A small spectrogram VAE, trained from scratch.
Model: 6.3M parameters, encoder patch size [8, 8].
Data: trained on struck, bounced, scraped and rolled objects made by modal synthesis, 78125 training examples.
Rows from block 2 of the encoder of a small spectrogram VAE, named by matrix and row number. Rows with one number belong to one neuron. Each number is 128 + 24 x the weight over its row's rms, rounded and kept within 0 to 255. All counts start at 0.
Before each neuron's rows are labels from the 100 clips, of 14976, where the neuron reaches its highest value: "strongest on" is what is common among them. Only what is clearly more common there than usual is listed. The data: struck, bounced, scraped and rolled objects made by modal synthesis.
# fc1: MLP up (encoder.blocks.2.mlp.fc1.weight, 512x128), inputs 0-127
# fc2: MLP down (encoder.blocks.2.mlp.fc2.weight, 128x512, transposed), outputs 0-127

strongest on: repeated hits; hard striker
fc1.218 [105 124 134 151 121 113 104 129 122 116 167  89 164 131  95 127 131 156 132 161 138 162 159  97 164 146  97 150 102 125 101 135 105 110 107  98 135  97 134 119 148 151 162 121  96 171 155 123 155 160 111 129 140 163 101 117 130 138 129  90  96 111 166  91 133 134 166 102 164 172 158 150 153 139 105 116 123 156 115 146 102 160 114 155 107 139 153 152 137 112 126  80 107 150 130 161 108 119  89 124  94  77 101  97 151 121 130 131 134 123 161  89 159 133 158 154 126  95 157 127 140  95 138 116 153 128 155 159]
fc2.218 [144 169 102 160 148 114 122 167 103 130  91 106 131  99 171 116 126 106 133 171 131 149 121 101 117 167 121 100 147  83 137 104 125 162 110 116 178 171 132 151 119 130 100 165 142 143 143 127 136 117 172 114 106 129 150 126 141 120 105 139 108 128  83 165 101 150 102 104 169 122 109 149 156 169 116 162 114 108 142 110 148 113 104 129 130 135 107 143 101  97 111 159 101 106 136 102 142 108 118 122 173  95  87 170 107 141 140 136 121 126 141 158 103 170 153 105  96 135 101 139 131 120 158 140  84 130 106 161]

strongest on: hard striker; small; material: steel
fc1.70 [105 102  94 112 111  91  83 162  99 145  77 147 108 124 132 138 122 126 124  97 130 116  92 147 145  71 117 144 126 133 109 130 137 120 132  88 100 112 111 126 158 133 159 112 102 115 146 133 169 112 114 122 112 108 109 133 137 131 112 148 152 115 116 101 115  98 150 104 153 110 112 181 125  98 148 148 100 176 133 131 144  76 116 116 102 113 109 164 132 141 164  86 120 115 108 138 137 108 141 110 169 119 113  72 110 143 121 117 131 175 122 152 149 111  62 121 137 188 116  93 118 129  98 130 130 110 119 118]
fc2.70 [120 122 115 125 156 156 150 119 126 130 105 131 133 139 123  91 121 146 135 148 101 136 115 119 102 193 115  56 156 111 106  81 121 144 129  98 119 137 136 102 126 122 105 109 127 136 156 141 104  76 131 101 152 150 141 116 123 121 149 114 114 125 100 116 134 135 155 135 147 143 132 118  92 105  94 162 115 169 132  82 152 124 112 127 130 170 140 153 161  81 146  87 129 154 143 138 147 144 138 121 110 105 131 119  87 104 129 124 111 111 116 151 150 137 173 143 160 120 166 107 121  35 114  99 161 110 149 138]

strongest on: hard striker; bouncing; action: repeated hits
fc1.441 [ 74  93 107 131 159 109 128 100 139 143 140 133 164 118 129 146  87 110 125 130 143 116 114 169 148 123 125 140  94  89 116 111 138 120 154  74  69 157  85 109 107 104 109 116 153 155  77 163 121 149 100 145 133 114  88 148 114 150 116 144 134 123 113 110 111 109 149 152  98 148 127 103 121 106 109 127 149 186 140 140 146  97  94 112 152 122 124 143 134 170 112 171 144  84 153 123 112 152 141 121 134 170 117 125 130 115 128 110 136 161 110 172 135 128 167 106 147 174 123 151 140 125  93 113 117 153 157 113]
fc2.441 [149 121  74 106 116 114 152  91 129 162 143 100  95 162 151 124 126 118 104 162 144 166  91 108 126 165 143  97 131 114 132 120  79 126  76 164 140 141 130  93 154 106 100 125 118 113 117  74 102 122 140 110 141 164  90 106 136 104  99 147  78 149  94 157 154 101 148 113 101 151 128 140 119 134  87 138 147 128 123  96 123 143 163 159 133 168 123 125 141  92 135 109 120 120 125  77 121 151 145 135 144 115 121 157 122 109 173 131  82 114 154 133 134 152 118 113  88 139 105 156 149 123 156 143 101 129 124 152]

strongest on: hard striker; repeated hits
fc1.264 [ 75 134  85 141 101 137 103  98 125 137  88 104 117 171 116 144 153 134 164 141 126 112 123 111 122 109 124 161 120 130 112 102 155 119 157 107  94  98 128 154 101 142 138 126  95 158 140 117 122  77 156  74 114 138 118 129 115 173 192 142 104 159 140 173  91  94 173 130 145 105  91 101 122 143 100 141 103 147  88 148 112 114 139 106 144 132 123 153 164 144 167 131 130 157 130 124 142 136 145 140 136  83  92 116 118 162 147 150 147 139 109 150 146 115 144  88 127 129 123 103 100 110 137 130 164 112 113 150]
fc2.264 [153 124  89 127 111 102 118 118  91 114 105 121  82 102 129  91 113 154 124 170 133 114  88 160 114 152 133 163 108 103  94 129 114 150 136 165 100 171 123 142 123 158 120 126 133  99 143  92 109 152  82 103 143 139 138 127 150 167 160 147 150 140  81 148 150 101 176 119 119  96 157 141  99 123 117 123 101 138 120 132 117 118 154 163  89 114  98 118 140 119 136 149  90 143 105 120  94 136 140 177 101 143 140 131 161 106 111 115 117 103  68 120 143 166 129 135 123 118  90 154 112 107 100  96 111 150 158 149]

strongest on: hard striker; repeated hits
fc1.146 [ 93  93  81 147 124 127 128 174 151  96 104 116 127 106  97 114 124 161 115 120 141 151 107 154 152  89 111 145 107 133 129 119 111 116 143 133 157  88 124 104 145 137 109 105  82 129 156 115 151 141 177 154 116 151 126 111 144 185 123 170  94 166  85 140 137 143 137  97 187 129  94  98 137 124 103 147 139 137 104 123 151  87 130 147 111 157  91 137 157 124 147 106  99 167 148 127 145 156 164  90 167 165 156 109 137 153 152 144 148 117 119 137 158 104 124 130 158 139 125 128 146 116 128 112 136  97  94 120]
fc2.146 [ 83  85 147 138 111 134 126 118 122 119 120 152  85 163  96 135  99 116 141 134  82 117 109 118 140 134 141 123  95 110 120 150 144 109 180 131 111 102 108  93 145 129 149 116 143 111 140 155 105 102 113 175 135 140 114 105 142 149 159 175 114 122  96 119 116 165 146  93 160 131 156 106 161 112 128  99 102 139 145 126 130 147 120 158  95 123 157 178 125  94 139 135 137  89 157 134 151 122 119 123 132  70 132  91 114 131 110 155 149 108 122 135 201 126 147 108 158 105 123 177 133 119 146 120  95 111 120  83]

strongest on: hard striker; rubber-like damping
fc1.48 [128 103  71 116  76 136 119 120  93 125  95 127  92 131  74 141 178 119 147 113  99 110 143 172 119 146 141 147 105 109  83  83 142 168 101 154 116 115 150 140  77 164 134 111 132 123 103 110 108 154 148 102 156 116  79 112 144 157 150 137 114 123 100 143 143 152 127 156 126 113  92 149 112 125 102  96 139 151 113 129 150  80 129 140 145  97 120 155 133 127 174 145 103 153 125 111 110 152 132 153 145 164 140 133 152 151 160 143 151 118 116 163 150 152 110 121  90 138  88 141 122 125 115 140 116 106 146 100]
fc2.48 [157 148  92 142 135 133 159 112 125 141 117 128 140 133 111 135 155 160 148 178 132 118  88 102  84 159 146 130 144 105 136 109  81 149  94 135 123 164 154 110 126 114 109 114 148 170 150  91  94 155 138 112 154 126 141 143 169  90 134 135  86 130 110 143 159 138 146 136 143 159 108  90 102 155 101 143  81 132 142 133 145 148 153 103 160 166 102 137 145 116 116 104  84 151 136  97 113 126 140 160 116 105 112 148 105  98 171 110 138 120 129 164 146 163 115 134  85 110 120 111 117  97 160 124 157  94 153 169]

strongest on: repeated hits; rubber-like damping
fc1.504 [111  89  87  88  93 143 138 151 151 129 133 144  91 124  88 113 123 115 166 173 109 110 143 141 115 160 147 143 115  98  93 121 138 119 162 131 153 116 156 111  83 137 123 114 108 124 121 100 107 106 113  92  99 143 115 135 156 137 161 126 143 125  98 159  87 103 150 139 135 151 157 131  87 149 132 119 141 137 108 135 127  85 162 121 160 126 133 159 129  94  93 137 161  99 140  82 101 137 151 132  99 147  85 104 135 171 104 168  87 165 103 113 160 137 115 131 151 110  94 103 142 134 125 111  89  94 126 120]
fc2.504 [ 88 103 100 162 133 139 133 139 151 170 155  99 163 114 156 119  85 100 142 149 124 118  97  91 127 101  99 153 115 141  99 101  83 144  88 132 111 115 104  89 125 111 103 130 100 130 133 153 119 155 168 110  93  88 112 105 100 128 102 145 147 125 121 111 149  90 167 133 124 147 136 126  98 106 135 136  94 103 132 107 111 142 142 119 160 145 163 159 142 117 105 131 148 117 124  85 102 126 136  86 113  90 118 107 143 120 125 128  85 159  84 143 165 124 106 167 107 135 106 164 154 149 151 167 145 114  92 114]

strongest on: hard striker; steel-like damping
fc1.77 [ 88  99  77 105 122 124 117 130 170 158 113 165 128 171 121 131 108 155 132 106 135 137 105 151 153 159 131 107 103 121 155 129 109 144 158  92 118 104  80 102 110 130 136 107  98 122 144 126 132 164 123  99 104 128 124 153 159 147  92 110 109  99 131 145 148 110 108 111 117 119 116 137 155 129 118 118 159 156 169 143 137 136 149 158 126 106 144  91  86 111  90 113 144 144 125  80 133 164 124 135 167 134  91  86 106 158 131 101 155 112 106 104 170 107 100 155 105  92  90 108 107 153 153 138 121 138  90 170]
fc2.77 [122 170 155  98 168 113 114 151 170 106 128 159 159 165 180 116 155 110 117  94 152 111 112 109 163 132 134 127 118 126 154  88 112 121 164  84 113 114 120 147 159  94  86 113 121 117 113 154 108 109 128 159 144 128 134 144 143 132 144  77 137 159 123 152  98 110  96 100 151 103 150 148 151  69 152 155 126 102 140 141 117 108  86 126 128 157 133 134 125 113 117 160 138 166 107 130 146  94 154  98 105 128 112 112 148 107 106 154 121 125 180  95 173 159 117 129 148 100 114  92 124 136 138 113 151 151 138 135]